python train.py --model="audio frame classifier" --dataset="single English nouns, adjectives and verbs, spoken by a formant synthesiser in many voices" --train_examples=78125 --noise_aug=0.01 --time_shift_ms=50 --n_mels=80 --hop_length=160 --input="log_mel" --spec_augment=false --win_length=512 --num_classes=41 --output_stride=4 --arch="mobilenet_v2" --norm="batchnorm" --hidden_act="silu" --depths=[3, 3, 3] --kernel_size=3 --stem="single" --expansion=6 --widths=[96, 120, 144] --init="torch_default" --residual_init="zero_last" --optimizer="muon" --muon_scale="original" --learning_rate=0.035 --momentum=0.95 --nesterov=true --orthogonalizer="polar_express" --adamw_lr_other_params=0.0011 --max_grad_norm=1.0 --max_steps=6400 --batch_size=512 --epochs=41.9 --lr_schedule="step" --warmup_steps=120 --weight_decay=0.03 --adamw_weight_decay_other_params=0.05
Rows from block 2, named by matrix and row number. Each number is 128 + 24 x the weight over its row's rms, rounded and kept within 0 to 255. All counts start at 0. After the name is the row's rms in percent of the matrix's.
# convs0: expand pointwise conv (model.blocks.2.convs.0.weight, 576x96x1), inputs 0-95
convs0.325 071 [131 121 108 176 118  95 122 153 143 120 156 127 133  81 124 142 164 132 115 118 152 116 120 140 102 133 135 118 108 147 102 126 147 132 148 114 159 148 113 164 122 100 138 175 118 116 171 147 157 114 125 103 113 118  88 119 144  98 116 130 165 118 149 114 142 127 113 134 160  84  80 132 138 106 137 136 118 104  71 152 182 106 116 100 130 130 161  84 120 113 140 170 152  98 144  68]
convs0.326 101 [154 102 110 131  93 115 130 100 157 164 148 164 126 125 142 165 117 125 119 124 159 122 136 142 147 120 114 123 113  99 153 132 168 114  99 112 151 131 159 126  99 105 140 154  99  98 107 136  92  98 133 120 140  94  89 175 146 132 163 150 135 144 142 134 121 134 127 141 135 180 122  93 126  83 194 161 129 128 107 143 141 108 102 142 133 132  97 143  82 100 120 100 118 190 124  99]
convs0.327 084 [110  74  83 139 143 143 129 172 115  74 119 105  90 135 114 123  89 104 168 128 119 127 106 119 160 159 164 134 136  78 137  74 133 115 113 113 176 132 141 105 107 147 155 119 147  98 136 101 112 108 133 144 108 103 108 166 129 130  86 146 133 120  84 138 121 120 156 115 156 107 129 102 169 124 133 132 109 160 144 166 137 126 140 102 128 105 153 149 145  95 146 150 135 143 117 101]
convs0.328 093 [115 123 123 132 113 137 156 145 150 126 128 100 126 125 142 125 115  58 125 135 136 104 140  99 157  93 124 137 160 137  95 169 122 117 150 106 125 143 108  93 137 117 170 206 136 113 131 125 129 119 121 106  99 103 114 136 165 185 145 164 106 123 132 144 140 138 126 106 112 135 128 169 115 119 170 110 154 100 139 148  73 116 123  82 147 138 113  97 135 121 102  93  97 124 131 171]
convs0.329 094 [135 104  91 116 141 105 143 146 149 120 141  96 178 157 103  87 154  71 126 112 180 115 137 117 131 125 142  91 115 150 129 128 126 131 117 107 113 135 108 132 130 131 133 111 147 138 168 110 148 137  84 163  89 145 120 152 115 111 139 125  79 122 111  86 168 162 175 126 143 132 146 116 112 136 131 147  85 121 132 159 125 148  88 151 142 158 125 202 143 132 111 144 150 139 128 150]
convs0.330 099 [146 130 135  51 133  97 112 105 166 135 102 151 111 112 147 157 120 143 118 130 106 132 121 136 106  95 155 118 111 152 146 129  80 140 126 155 132 128 111 150  96 133 131 128 161 164 140  90 116 105 155 162 143  99 112 160 154  95 138 156 130 130 167 122  93 103 126 129 136 114 118 157 128  96 170 115  60 162 128 107  95 140 114 152 112 124 152 113 125 146  86 127 144 142 104 168]
convs0.331 115 [148 162 112 133 130 103 153 112  70  98  97 126 111 106 126 115 151 144 136 179 179 157 120 139 123 139 162 129 166 147 121 139 139 145 152 137 127 106 154 123 103 110 124 106 103 126 183 112 151 187 111 103 136 132 124  94 136 139 110  99 102 130 115  86 124 140 112 132 167 147  96 131 125 145 106  76 139 139 149 145 118 123 172 102 117 108 166 133 148  96  95 118 156 119 110 166]
convs0.332 123 [121 112 141 143 121 109 109 131 101 134 146 121 122  93 123 113  95 165 145 120 148 107 126 128 127 139 104  97 165 165 151 130 108 155 125 100 106 104 147 184 149 106 129 163 112 131 156  81 126 139 116 137 121 123 110 153 157 129  49 126 122 169 119 138 107 107  79 151 125 111 101 112 163 117 146 133 126 107 118 104 124 167  98  76 127 152 145 139 132 114 158 131 185 160 154 114]
convs0.333 070 [161 133 159 129 151 115 146 105  93 130 138 163 129 161  93  72 115 124 164  99 120 102 144 110 139 142 109 123 157 118 147 136 146 152  83 150 126 112 131 115 126 113 166 104  91 123 105 108 149 110  85 120 156 164  99  99 129 158 120 116 125 115 124 106 159 143 149 160  72 126 123 109 121 136 108 140 169 101 156 168 109 146 116 104  78 139 119 148 141 112 133  86 132 159 146 171]
convs0.334 062 [122 101 109  86 114 110 125 143 131  93 151 146  92 138 107 140 145 161 151 136  79  94  93 141 114 143 115 165 144 110 133 141 117 117 142 129 135 123 144 138 130 120 130 157 105 156  85  88 166 117  71 130 104 100 116 211 172 162 106 154 139 108 114 142 122 139 115 125 127 143 116 110 149 127 105 142 102 146 138 106 113 144 133  84 142 129 123 124 161 100 154 110 153 161 101 162]
convs0.335 053 [155 133 141 100 159  95 143 128 141 143 135 128 163 129 136 173 139 152  85 131 110 123  88 151 150 176 145 119 109 109  94 181 131 122 102 117 152 136 102 132 153 121 121 150 154 111  98  67 112 119 142 118 151 108  97 110 134 157 144 119 104 120 115 142 123 133 150 102 111  99 156 125 140 119 159 163 156 151 182  76 113 149 135 184 153 107 136 115 147 114 130 121  93 155 114 114]
convs0.336 109 [102 136 110 148 146 129 118 144  84 109 124 121  85 127 124 115  88  89  98 122  83 117 109 153 137 139 119 121 113 111 103 108 120 152 150 136 137 141 124 146  95  94 159 126 147  96 117 103  86 136 133 172 121 123 146 138 140 108 128 141  80 175 146  93 116 128 124 127 119  83 112 124 159 153 165 190 143 164  95 100 107 159 186 124 153 141 147 136  93 123 116 103 105 136 124 120]
convs0.337 101 [110 126 147 121 124  79 166 105 140 101 148  91 116 132  96 114 149 151 141 109 138 154 149 142 126 102 142 114  88  71 119 124 104 139 143 125 146 144 141 137 105 136 133 129 152 136 119 111 137 139 134 124 153 177 142 106  91 176 109 108 153 105 149 110 117 125 137 139  80  89 128 164 125  95 164  84 114 125 100 129 122 111 129  77 106 153 167  70 110 161 140 119 130 167  99 117]
convs0.338 116 [ 83 115 125 106 131 115 121 107 136 165 107 121 120 126 151 180 124 108 134 165 160 125 152 120 143 117 153  99 147 104 110 117 153 101 137 118 119 121 112 119 138 115 135 109 119 139 130 157  89  94 133 160  91 122 180 101 140 109 104  97 136 160 172  93  51 173 156 117 159 121 134 130 119 155 141 107 140 129 122 106 110 138 119 158 201 127 114 110 132 111 133 115 117 139 152  96]
convs0.339 085 [113 126 109 104 151 117 129 118 152 121 154 155  95 109 131 138 115 104 152 127 132 132 170 136 137 106 152 113 120  74 173 104 141  59 129 124 107 139 116 139 126 105 145 117 120 169 109 141 103 130 152 151 126 120  85 116 124 168 137 111 154 133  84  81 126 137 160 130 160  79 115 126 115 110  82 150 134 113 185  59 158 116 122 131 135 104 148 103 108 131 126 146 131 124 113 118]
convs0.340 165 [ 56 125 144 148 173 136 148 115 128  94 113 100 148 148 145 128 141 135  88 128 158 111 166 117 129 117 113  97  99  53 148 140 133 112 126 107 117 151 124 147 126 105 128 149 124 166 119 169 149 125 137 145  75 126 147 140 162 165 112 125 155  67  87 100 124 149 138 139 138 100 103 109 151 117 122 141 112 125 143 125 151 141 133 126  86 172 137 148 139 122 130 115  95 139 105 129]
convs0.341 059 [ 90 119 126 132 119  92 132 142 116 127  88 125 131 121 134 135  82 118 144 157 178  85 133 150 116 115 126 137 121 138 142 102 112  95 116 153 137 109 108  91 130 112 156  65 122 149 121 130  98 124 119 112 125 116 111  89 171 142 151 132 143  94 140  83  59 173 133 100 108 102 120 122 154 123 122 111 137 127  95 120 127 170 142 140 140 129 159 136 111 122 182 151 177 152 128 148]
convs0.342 095 [162 144 128 127 106 121 131 148 106 133 112 130 128 131 135 123 125 127 130 141 104  89 151 156 135 106  64 107 100 106 130 145 164 125 100 116 116  93 104 136 161 108 132 127 143 101 185 140 138 187  89 154  86 125 103 132 139 126 117  83 104 176 101 131 109 128  91 171  81 120 122 126 126 137 100 158 105 149 140 116 120 136 127  61 112 139 118 146 108 126 134  90 103  99 118 139]
convs0.343 073 [130 105 133 124 153 152 150 131 137 140 128 114  97 151 107 133 129 122  87 168 111  62 115 130 101 139 126  92 126 123 146 141 161 106 185  88  97  86 156 131 124 105 129 113 140 119 174 137  80 112 121 150 128 135 125 140 124 172  88 152 136 110  79 147 143  92 114 160 118 137 103 131 123 137 105 122 147 152 138 126  72 148 129 101 120 120 121 150 151 154  85 103  87 126 113 150]
convs0.344 120 [142  81 131 133 119 137  93 117  96 118 145 130 122 112 132 140 156 119  97 135 171 117 178 128 110  70 128 104 149 134 170 133 134 113 105 163 108 108 116 130 131 114 150 161 160 120 109 104 110 146 109 142 135 150 127  93 121 140 123 128 145 147 188 118  79 143 108 146 143 131 105  92 167 134 157 142 124 162 125 118 146 180 127 121 106 154 103 136 116  82 111 131 169  71 135 104]
convs0.345 091 [131  80 122 102 147 131 125 134 122 162  70  87 157 122 152 103 132 108 101 142 164 139  96  74 159  99 107 127 141  93 142 120 151 142 136 106 115 171 144 143 102 137 123 148 113  91 154 159 137  93 116 158 115 138 136 133 129 126 167 151 135 128 118 100 101 121 152 148  97  79 136 131 112 141 118 124 152 122  92 171 137 130 110 116 117 150 132 123  84 154 168 176 124 125 172 123]
convs0.346 082 [125 133 112 107 106 162 161 153 101 136  85 152 181 166 123 138 121 139 131 107 140 120 137 118 159  80 131  78 147 133 112 172 117 112 151 141 128 122 149 129 136 126 124 189 108 134  72 106 135 163  96  88 166 105 146 156 111 135 161  95 134 143 127 122 133 113 153 139 120 134 138 166 127 156 100 124 116  60 112 133 120  95 136 165 143 132 141 152 103 114 124 125 119 150 154 122]
convs0.347 110 [125 116 136  98 120 136 150 122 167  71 119 135 117 142 153 127 145  78 107 161 129 144 139 119 143 157 116 111 117 142 143 174 153 130 136 107 120 125 195 119 147 121 128 149 147 147  99 107 143 161 100 120  93 154 145 144 136  90 152 115  93 121 104 156 117 115  64 126  91 151 120 165 143 123 132  94 100 156 125 133 113 133 132 121 174 123 132  98 174 129  68 106 146 120 139 130]
convs0.348 017 [108  91 129 171 149 106 125 126  79 199 128 103 132 146 138 125 140  70 124 160 139 152 135 146 118 126 118 104 153 173 107  61 124  99 109 125 153 120 145 138 136 109 119  97 123 138 124 129 127  97  86 111 141 127 114 137 124 146 110 123 117  61  97 130 114 126 161 164  79 112 147 109  97 142 129 121 138 148 118 121  97 138 121 134 146 117 105 107 163 156 105 127 115 150 128 160]
convs0.349 088 [139 148  97 118 141  88 121 162 137  96 148 115 136 127 120 148 147 143 135 129 141 138  90 147 175 113 136 153 107 102 147 155 141 126 154 142 120 193 138 129 103 140 121 124 126  94  94 118 122 140 108 120 118 148 152 122 128 160 187 147 153 103 137  80 115 145 128 114  78 121 115 120 126 108 173 109 149 117 126 131  91  98  84 120  60 124 107 111 117 118  94 105 115 123 147  74]
convs0.350 112 [123  91 105 130 126  89 120 197  82 115 137  97 101  64 162 142 127  68  94 118 129 153 136 107 116 122 132 102 121 131 135  91 160 132 102 144 123  89 123 103 112 112 147 137 128  78 132 149 123 143  90  90 126 130 129 165 129 127 133 149 104 127 100 137 134 168 126 156 130 129 146 147 106 136 158 128  96 140  92 176 159 147 151 112 141 126 120 135 137 143 139 116 161 142 121 159]
convs0.351 090 [ 98 141 135 119 128 121 112 130  79 158 173 114 106 124 156 140 138 116 162 126  96 116 143  99  90 162 111 151 115  98 101 142  96 172 155 139 136 164 140 169 126 138 132 103 135 171 164 112 102 149 115 128 116  99 128 177 129 102  98 142 142 117 105 134 120 124 122 131  90 151 159  89 108 127 160 144 104 129 114 159 116  74 111 109 146  74 145 141 100 140 135 146 106  93  99 123]
convs0.352 057 [166 101 136  98 157 140 138 145 143 123 123 106 155 151 118 113 113 157  96 135  95 132 125 145 118 115 107 121 119 164  97 170 127 123 146 117 140 128 126  89 146 143 129 130 118 138 122 112 126 146  79 113 148 135 155 131 114 132 154 142 151 151  75 169 132 140 133 154  78 138 152 112 148 121 165 135 125 150 125 201  89 143 161  69 115 139 124 150 118 158 186 124 148 172 120 122]
convs0.353 101 [ 96 126 135 122 114 108 113 124 128 122 116  96 118 157 143 177 157 110 126 129 137 138 130 147 125 157 113 138 117 113 157 122 119 136 155 139 145 138 200 106 146  86 148 142 103 146 157  76 106  89 162 158 120 103 106 143 110 144 137 121 129 143 134 110 139  94 117 145 144 129 144 114 193 135 111 107 141 106  81 164 131  78 118 145 125  99  92 148 123 109 103 150  73 150 157 151]
convs0.354 113 [131 142 107 137 100 131 161 143  83 142 124 119 112 143 101 103 126 185 128 155  93 119 176  94 118 106 115 174 139 119  89 123 113 155 133 153 134 126 119 124 144 116 118 104 158 124  42  95  97 131 127 115 114 146 134 130 104 144 157 150 105 132 155  90 117 155 133 156 114 104 128 131 146 168 157 123 149 106  83 164  85 138 136  88 140 124 123 135 120 121 164  97 142 136 142 132]
convs0.355 076 [141 117 163 124 124 152 154 104 146 133 122 133 157 143 147 118 107 142  95  81 110 135 101 130 113 140 145  80 113 113 130 137 119  86 130  97 132 136 162 132 135 141 138 144 101 129  91 144 172 170 156 108 163 101 169  90 182 120 127  93 147 138 156 125 113 121  95 138 104 171 154 153 110 152 125 110 130  81 119 101 132 119 107 125 145 109 102  73 122  92 159  90 124 140 158 121]
convs0.356 077 [129 104 177 169 115 153 131 125  94 125 106 154 101 127 114 128 102 160 149 101 128 152 122 119  98 132 148  79 162 132 126 153 126  79 130 168  99 145 140 163 136 111 161 123 139 142 146 132 126 161 136 138 128 127  96 169 151 131 110 165  98 129 147 173 116 102 111 135  89 105 172 129 153  76 120 141 131 137 122 155 120 150  80 141 105 114 163 123 111 108 121  78 161 134 131 116]
convs0.357 102 [113 135 115 127 132 126  92 156 133 157 156  99 138 130 124 120 145  87 123 206 139 156 157 104 160 115 139 104 127 133 114 129 116 149 154 127 140 145 109 107 155 132 150  64 106 157 153  79 103 131 133 156 107  94 140 131 109 125  93 138 123 178 132 129 103 135 121 127 128  62  96 119 132 115 178 106 109 156  86  95 131 125 138 127 118 134 123 142 115 154 100 158 154 127 145 107]
convs0.358 155 [143 115 133 126 111  92 133  96 118 102 144 158 118  70 135 121 145 146 155 151 135 106 129 100 157 136 116 113 153  87 193 109 126  93 149 105 155 168 135 134 147 119 115 134 116 163 146  98 113 119 115  73 153 149 107 114 124 171 108 137 109 131 128 154 110 139 134 119 138 125 152 133 128 146 115 100 128 143 114  49 119 107 150 108 135 126 161 123 134 158 126  90  69  95 134 133]
convs0.359 072 [138 141 141  55 127  84 135 121 142 104 106 110 130 134 162 130 141 135 107 155 100 120 112 140 127 114 161 138 124 141 133 151 105 125 122 161 152 153  81 156 108 160 128 168 142  96 145  69 148 141 139 123 141  96 165 144 162  81 126 127 149 117 113  99 112 110 165 151 164 133 135 162 127 133 142  65  77 140 145 110 112 126 156 111 125 136 131 155 140 140  96 156 145 142 136 141]
convs0.360 169 [142  97 149  99 150 129 156 168 125 114 130 141 155 126 124 128 158  94 140 108 114  60 162  97 164 121  79 109 101 139 113 107 148 141 111 138  93 103 124 141 145 154 116 151 119 143 116  97  84 114 161 132 137 157 119 124 176 126 112 120 139 160 151 111 119 152 151 140 147 140  81 128 101 124 173 101 116 117  91 106 129 131 132 188 109  92 124 116 111 116 149 112 150 146 165 153]
convs0.361 105 [151 105 121 127 141 146 156 143  93 134 163 139 139 127 143 139 105 129 115 100 122 109 121 136 154 114 119 136 150 123 147 156  90 130 145 119 106 103 172 122  94  90 150 131 128 155 129 111 148 115 101 153 149 108 155 175 148 131 143 109 118 145 108 125 104 138 140 146 133 116 156  70 122 123 189 119 150 113 157 156 135 162 118 139 126  83  79 162 125 153 170 133 116 195  76 138]
convs0.362 093 [ 84 126 133  90 140 128 129 147 126 117 183 103 154 129 120 137 169 134 130 157 128 167 160 110 125 125 173  63 170 167 141  95 129 121 126 139 146 157 128 150  65 123 103 127 125 110 123 119 153 111 133 133 164 116 119 147 117 115 133 156 129  97  52 138 122 154 145 128 148 119 126 137 142 148 141 103 144 161 117 109 144 119 150 159  86  99 141 147 112 156 162 159 119 130 117 128]
convs0.363 078 [144 150  76 113 131 100 171 106  98 142 105  99 124 161 143 136 121 152 131 124 127 133 107  76 111 131 136  94  89 134 154 118  99 137  68 133 131 121 120 146  80  42 101 141 118 151  90 137 116 160 111 111 117 144 120 149 139 109 155 145  81 136 145 148 129 136 131 153 151 110 144 125  93 116 170 118 145 131 142 132 102 116 116 136 138  96  98 140  81 130 121 138 147 150 131 143]
convs0.364 079 [ 91 123 153 127 152 143 114 118 117 137 110 162 139 149 105 142 148 111  87 145 121 146 143 134  92 131 116  96 138  83  79 133 131 125 111 146 118  95  93 159 141 114 128 186 124 152 134 146 107 126 101 159 119 130 115 148 149 115 146 122  79 166 170 114 111 154 120 150 138 141  82  90 188 118 127 122 109 120 128 163 119 108 160  80 153 142 102 183 135 124 161 134 125 139 121 122]
convs0.365 126 [108 140 136 125 136 159 186 154 130 110 136 141 130 137 110 117 145 121 110 146 155 163 120 106 120 113 127 132 105 162 112 158  82 149 131 121 157 124 104  96 114 161  93  99 153 119 165 155  99 160 100  92 171 116 105 139 105 139 138 128 112  93 131 116 102  94 115 132 134 100 124 131 130 123 133 142  89 156  97 158 119 161 160 111  42 114 168 165 147 138 138 128 132 137 114 107]
convs0.366 074 [ 77 129 155 114 116 155 171 157 170 134 127 160 157  94  99 123  97 120 146 142 151 140 140 117 119 103  98 117 120 150 129  92  88 125 191  95 137 110 148 117 151 158 150  82 153 153 133  89 117 129 130 144 118  48  94 142 103 128 110 103 128 129 116 125 137 140 187 152  98 117 150 145 120 149 123 126 140 113 160 133 158 116 143 139 142 132 137 118 113 115 114 110 112 151 132 154]
convs0.367 122 [114 170 131 111 160 136 169 109 118 143 119 124 135 141 143  99 154 112  88 148 100 122 131 130 122 131 158 130 140 104  59 127  95 186 169 132 107 106 124 118 118 116 151 142 170 162 110 152 152  92 139 125 119 124 134  79 117 122 108 114 138  97 164 168 114  96 119 153 151 120 170 128 113 160 138 125 100 112  94 172 129 139  81 141 158 121 126 113 130  90 135 111 149 147 150 111]
convs0.368 084 [118 103 116 111 111 148  76 154 143 138 115 108 121 113 112 124 148 113  83 119 163  90 102 154 117 107 111 137 109 135 124 145 127 166 109 111 143 156 112 138 104 176 109 103  89 146 132 121 165 155 113  88 117 143 126 104 116 153 144  90 108 149 176 109 105 120 153 102 109  97 108 161 168 126 157 129 122  97 175 116 138 119 127 142 134  99  88 146 126 141 143  89 156 184 120 146]
convs0.369 045 [160 105  82 171  93 137  99 151 110  80 119  95 163 163 104 110 136 161 134 121 106 160 103 153 129 116 122 156 109 133 128 129 100 130 109 112 126 166 107 103 161 112 146 102 127 113 124 114  69 101 104 146 158 132 177 128 145 102 152 136  90 160 144 102 158 127 152 116 124 142 123 138 147 155 128 141 118 160 117 114 148 134 167 132 124  97 119 145 121 171  99 116 114 143 114 185]
convs0.370 097 [ 76 137  75 118  91 106 137 115 100 169 141 114 124 133 116 133  95 113 147 120 165  95 121 123 140 122 143 120  94 105 182 107 125 131 101 124 110 149 144 102  79 103 150 100 170 131 116 167 112 122 197 141  75 127  86 114 117 125 134 151  98 146 149 125  94 113  87 106 159 149 148 111 145 150 123 127 118 113 151 111 118  97 136 160 144 146 126 138 116 130 123 137 141 150 133 158]
convs0.371 134 [129 145 127 124 108 115 148 114  99 201 128 181 106 127 117 154 145 121 106 124 154 118 165 114  98 124 130 141 108 130 138 120 102 128 137 108 103 128 115 120 144 120 115 131 141 168 166 145 111 106 136 141 123 156 141 111 148 169 108 162 147 143 104  72 161 162 138 130 144  92 123 157 131 125 159 143 122 117 170  55 130  73 118 106 113 141 138 149 136 115 144 115 101 161 100 166]
convs0.372 119 [ 73 145 142  97 144 123 122 117 165 159 110 144 128 129 116 135 141 111 134 115 147 121 122 163 153 143 105 108 117 157 135 124 150 126 120  91 164 165 132 142 109  88 100 116 148 147 169  92 107 129  80 192 110 170 131 124 106 123 124 131 130 113 150 159 114 125  82 144 141 140  80  92 167 144  98 107 153 141 179 130 122 138 122 114 128 104 126  83 116 128  92 135 151 163 139 122]
convs0.373 071 [136 166 122 128 146 117 157 115 109 108 110 107 140 132 165  89 121 119 102 123 107 145 135 136 145 141 156 117 165 104  70 146 107 150 117 148 132  76 120 104 133 112 119 121 134 110 131 150 165 126 157 130 150 118 131  95 138  86 118 125 138 142 162 121 155 124 106 172 132 139 128 146 127 128 162  96 145 154  91 197 144 168 143 127 157 119 118 165 116 162 131 131 181 147  81 168]
convs0.374 096 [141 139 110 100 135 145 123 128 154 132 162 104 128 115 147 110 110 180 106  94 162 143 120 134 152 118 146 159 124 128 156 109 152 148 139 129 123 142 136 138 133 103 124 140 120 107 139 146  48 125 118 110  88  95 126  84 116 116 143  67  98 147 155 117 162 140  93 110 135 172 162 125 121  68 131 111  98 102 137  97 125 141 153 152 128  91 113 125 117 111 129 116 165 167 133 159]
convs0.375 077 [133 138  66  59 147 131 125 103 131 123  98 127 128 192 125 147 153 143 124 133 133  84 126  83 113 142 151  94 144 162 104 108 122 154  98 155  97 107 157 140 103 123 103 148 130 134 149 115 173 181 111 112 131 142 161 101 111 107 117 141 124 144  83 144 122 147 110 100 105 119 130 157 121 138 141 106 131 124 127 114 118 143 162 139  94 127 124 121 171  89 143 129 153 102 138 160]
convs0.376 086 [155 108 142 123 133 132 104 142 156 116 187 104  98 128 122 136 101 109 100 110 106 114 145 137  86 135 116 145 147 129  96 112 107 151 122 137 134 149 148 155 133 152 127 128 172 147 147 162  96 127 118 145 106 164 123  98  86  73 171 127 123 134 135 124 143 117 140 124 130  90  78  84 153 107 168 118 123 139 130  94 108 109 118 103 120 168 145 125 117 132  68 140 162  77 106 138]
convs0.377 106 [142 144 143 127 113  97 145 136 126 104 139 142 119 129 103 132 127 174 113 177 163 136 141 125 108 114  93 115 126 122 160 108 142  90 110 149 106 162 146 123 113 148 123 101 142 101 144  96  94 136  95 131 145 120  44 109 169 143 132 123 128 101 135 147 116 126 146 133 125 121 101 104 127  89 101 123 128 193 120 114 105 108 119 100 122 122 120 124 141 169  89 117  75  70 145 121]
convs0.378 125 [118 156 114  96 120 147 129 141 103 123 109 108 116 163 151 143  88 140 141 115 123 141 111 117 129 148  96 125 159 130 127 110 115 147 120 151 112 157 104 144 100  91  87 125  93 105 142 151  88  99 107 193 138 116 158 147 149 116 133 118 132 101 107 148 143 109 158 163 101  80 125  98  95 173 139 144 126 101 168  99  82 106 130 128  91 114 107 124 112 176 161 125  93 140 108 124]
convs0.379 066 [166 148 117 119  99 120 101  98 115  79 144  83 113 134 122 131 119 166 105 139 162 129 172  88 118 150 120 142 137 128  89  96 106  97 134 132 118 141 121 115 164 143 154 153 141 154 143 125 120 131 114  90 171 115 104 144  84 160 148 166  96 154 130 134 105 172 154 117  94 123 117 104 148  94 103 105 126 161 149 109 144 112 169 121 146 137 147 114 128 138 130 113 104 108 139 192]
convs0.380 093 [146 110 146  82 130 105  87 165  99 135 138 180 112 125 136 108 154 164 144 123  87 129 130 155  92 168  69 102 106  84 136 163 149 113 105 163 135 120 129 107 167 121  96 162 137 128 101 145 136 132 100 126  87 109 140 148 110 152  96 131 157 118 132  84 106 104 111 154 110 161 146 121 137 107 105 109 114 126  88 139 149 128 131 102 121 155 122 123 111 129 140 156 172 141 128 124]
convs0.381 103 [138 133 121 153 137 131 158 170 103 135 132 113 139 141 146 126 106 117 111 128 118 116 131  79 178  77 104 109 121 142 132 129  90 138 115 121 110 131 121 119 123 153 122  58 109 129 128  94 110 129 127 180 140  73  96 128 171 153 134 159  93 130  93 147 119 118 111 161  68 130 139 114 103 121  89 146 145 159 168 123 128 162 147 103 102 133 124 122 114 119 143 157 108 158 108 151]
convs0.382 107 [112 157 128 124 151 126 125 159 125 111 195 165 115 117 139 138 130 140 146  96 102 130 158 158 104 101 142  93 139 148 112 134 132 145 155 134 137 114 153 178 141 152 120  97 114 100 149 126 154 110 128 123 109  70 106 136 153 105 103 108 107 138  82 186  93 156  89 135 136 123 138 111  99 123 113  83 134 114  90 112 138 130 125 114 108 142 127 148  98 122 161 157 108  70 128 141]
convs0.383 122 [167 130 160  86  84 119 138 134  98 150 105 130 177 125 126 197 131 129 141  92 108 110 127 140 128 139 121  85 136  98 111 145 105 102 128 126 144 184 112 107 118 107 166  88  79 137 113  98 166 145 134 159  68 121 165 117 139 137 129 141 103 110  74 134 145 112 121 140 137 100 113 110 136 117 165 132 152 139 102 123 112 143 142 144 130 129 106 131 141 115 140 166 114 117 110 131]
convs0.384 176 [111 141 118  94 107 145 153 160 124 107  71  99 129 119 138 133 129 155 115 135 146 144 116 166 107  77 116 127 155 146 106  98 100 113 136 114 112 120 116 151  92 129 108 138 127  94 175 135 101 104 142 115 153 182 168 166 153 148  86 119 129  93  97 165 114 102 158 170 132 139 122 123 119 142 124 149 144 121 127 115 115 106 143 141 130 109  99 128  87 161 158 125 101 175  88 133]
convs0.385 095 [134 144 117 152 142 142 122 135 157 128 150 164 124 134 154 159 101 124 194 163 176 123 128 135 123 126 138  92 163  95 177 128 132 136 129 112 105 150 150 109  90 156 147 128 107 129 102 123 146 135 132 114 127 121 120 138 123 124 152 118 110 154  81  93 122 107  89 133  72 119 138 180  86 149 110  76 149 131 105 156 129 142 109 132 111 114 140 107 193 118 127 153 149  98 131 121]
convs0.386 086 [137 111 128 133 168 105 131 144 137 131 133 165 218 159 124 104 124  90 118 179 105 114 141 121 103 142 185 126 145 144 133 118 100 112 158 100 115 144 128  97 119 144 112 120 135 104 153 127  99 110 191 144 151 134 143 119 132 146 104 121 116 115 111 122 104 130  93 148 119 105 111 108 156  95 140 108  84  99 128  88 175 145 132 129 117 118 142 137 110  90 129 112 147 105  98 104]
convs0.387 075 [159 143  82 148 121 149  79 113 164 137 176 112 114 114  94 124 160 143 116 118 139 108 143 107 104 132 116 115 124 140 110 112 155 134 169 115 138 182 114 137 157 115 132 122 127 122 179 153 122 123 163 122 144 183 101 134  83 189 106 110 108 151 130 139 120 124 108  94 104 166 151 114 130 110 123 159  96 157 140 143 167 111 127 130 143  94 115 172 154 133 149 110 149 142 126 117]
convs0.388 121 [109 135 113 133 110 125  85 107 126 108 114 124  75 153 134 193 141 128 154 133 121 132 118 127 158 143 140 116 153 141 117  71 143 138 154 127 160 144 126 111 126 107 151 157 113 160 158 144 125  99 129 162 148 141  73 196 139 130 153 140  87 139 123  74 115 119 103 132 113 128 144 118 111 179 141 108 144 152 154 101 118 149 125 122 113 148  90 135 106 109 144 106  99 120 169 146]
convs0.389 095 [ 95 131 102 114 131 171 129 115  98 144 107 123 144 171 139  99 133 162  88 122 140 171 111  80 107 123 111 131 109 142 118 102 132 167 109 101 110 129 142  87 121  89 120 112 169 115 164 122 134 146 116 131 115 139 124 147 119  89 163 110 120 134 104 153 152 111 108 113 100 120 164 161 181 123  81 138 125 129 169 121  90  97 145 164 127  75 167 127 123 150 127 124 108 110 150 119]
convs0.390 131 [192 153 152 125 135 128 104 100 143 113 126 107 101  99 119 121 114  92 142 217 145 117 131 169 122 106 124 103 126 125 123  86 127  83 126 118 137 103 116 130 145 119 129 111 127 143 103 128  99 142 143 128 112 138 167 132 142  95  90 133 102 122 130 127 154 132 118  99  43 153 150 114 157 115 114 139 120 106 103 132 142 126 110 147 129 136 171 139 129 167 148 111 111 129 118  82]
convs0.391 066 [160 155 125 124 136 153 135 100 161 121 130 132 139 130 123 126 111 124 116  93 140 121 107 139 124 147 148 112 124 150 141 105  68 169 116  29 108 121 151 145 107 129 136 113 157 141 116 157 107 103 173 119 114 146 127 165  71  97 129 143 156 122 149 176 120 151  88 125 102 181  87 117 122 136 133 124 144 108 142 127 142 135 107 141 130 129 120 152 133 119 120  86 149 132 165 134]
convs0.392 046 [146 129  96 149 122 148 133 174 194 150 176 107  98 137 114 147 112 112 122 124 169  88 157  93 112 162 121  80 140 122 147  95 137 101  98 142 136 130 109 129 171 101 159 140 131 120 146 101  89 158  94 134 141 118  90 120 118 110 135 133 101 122 139 115 149 129  81  92 143 111 141 112  97 150 103 111 123 112 137 155 170 159 111 145 125  84  95 127 124 118 161 146 122 138 131 131]
convs0.393 079 [167 108 104 127 121 147  88 116 141 147 170 146 110 129 129 143 140 159 126 131 162 122 123 136 122 116  88 121 124 129 129  97 146 100 118 142 132 121 149 119 140 126 154 104 107 119 125 167  75  82 193 115 154 105 102 148 146 122 146 107  99 107 128 131 151 143 118 134  61 144 139  73 133 119 162 152 112 137 102 173 118 146  59 156 136 144 152 118 121 153 142 117 105 137 127 104]
convs0.394 091 [165  98 125 128 132 152  97 125 143 142 110 117 125 118 135 138 132 162 122 125 127 123 147 134 134 139  90 127 130 126 127 131 129 124 125 124 121 119 136 132 154 101 123  96 109 132 132 187  71 103 176 105 153 144 117 143 167 122 136 131  83 116 126 135 173 134 147 117  36 109 142  71 178 133 156 163  95 135 123 139  99 114  85 128 136 134 129 103 151 133 106 145 131 170  92 127]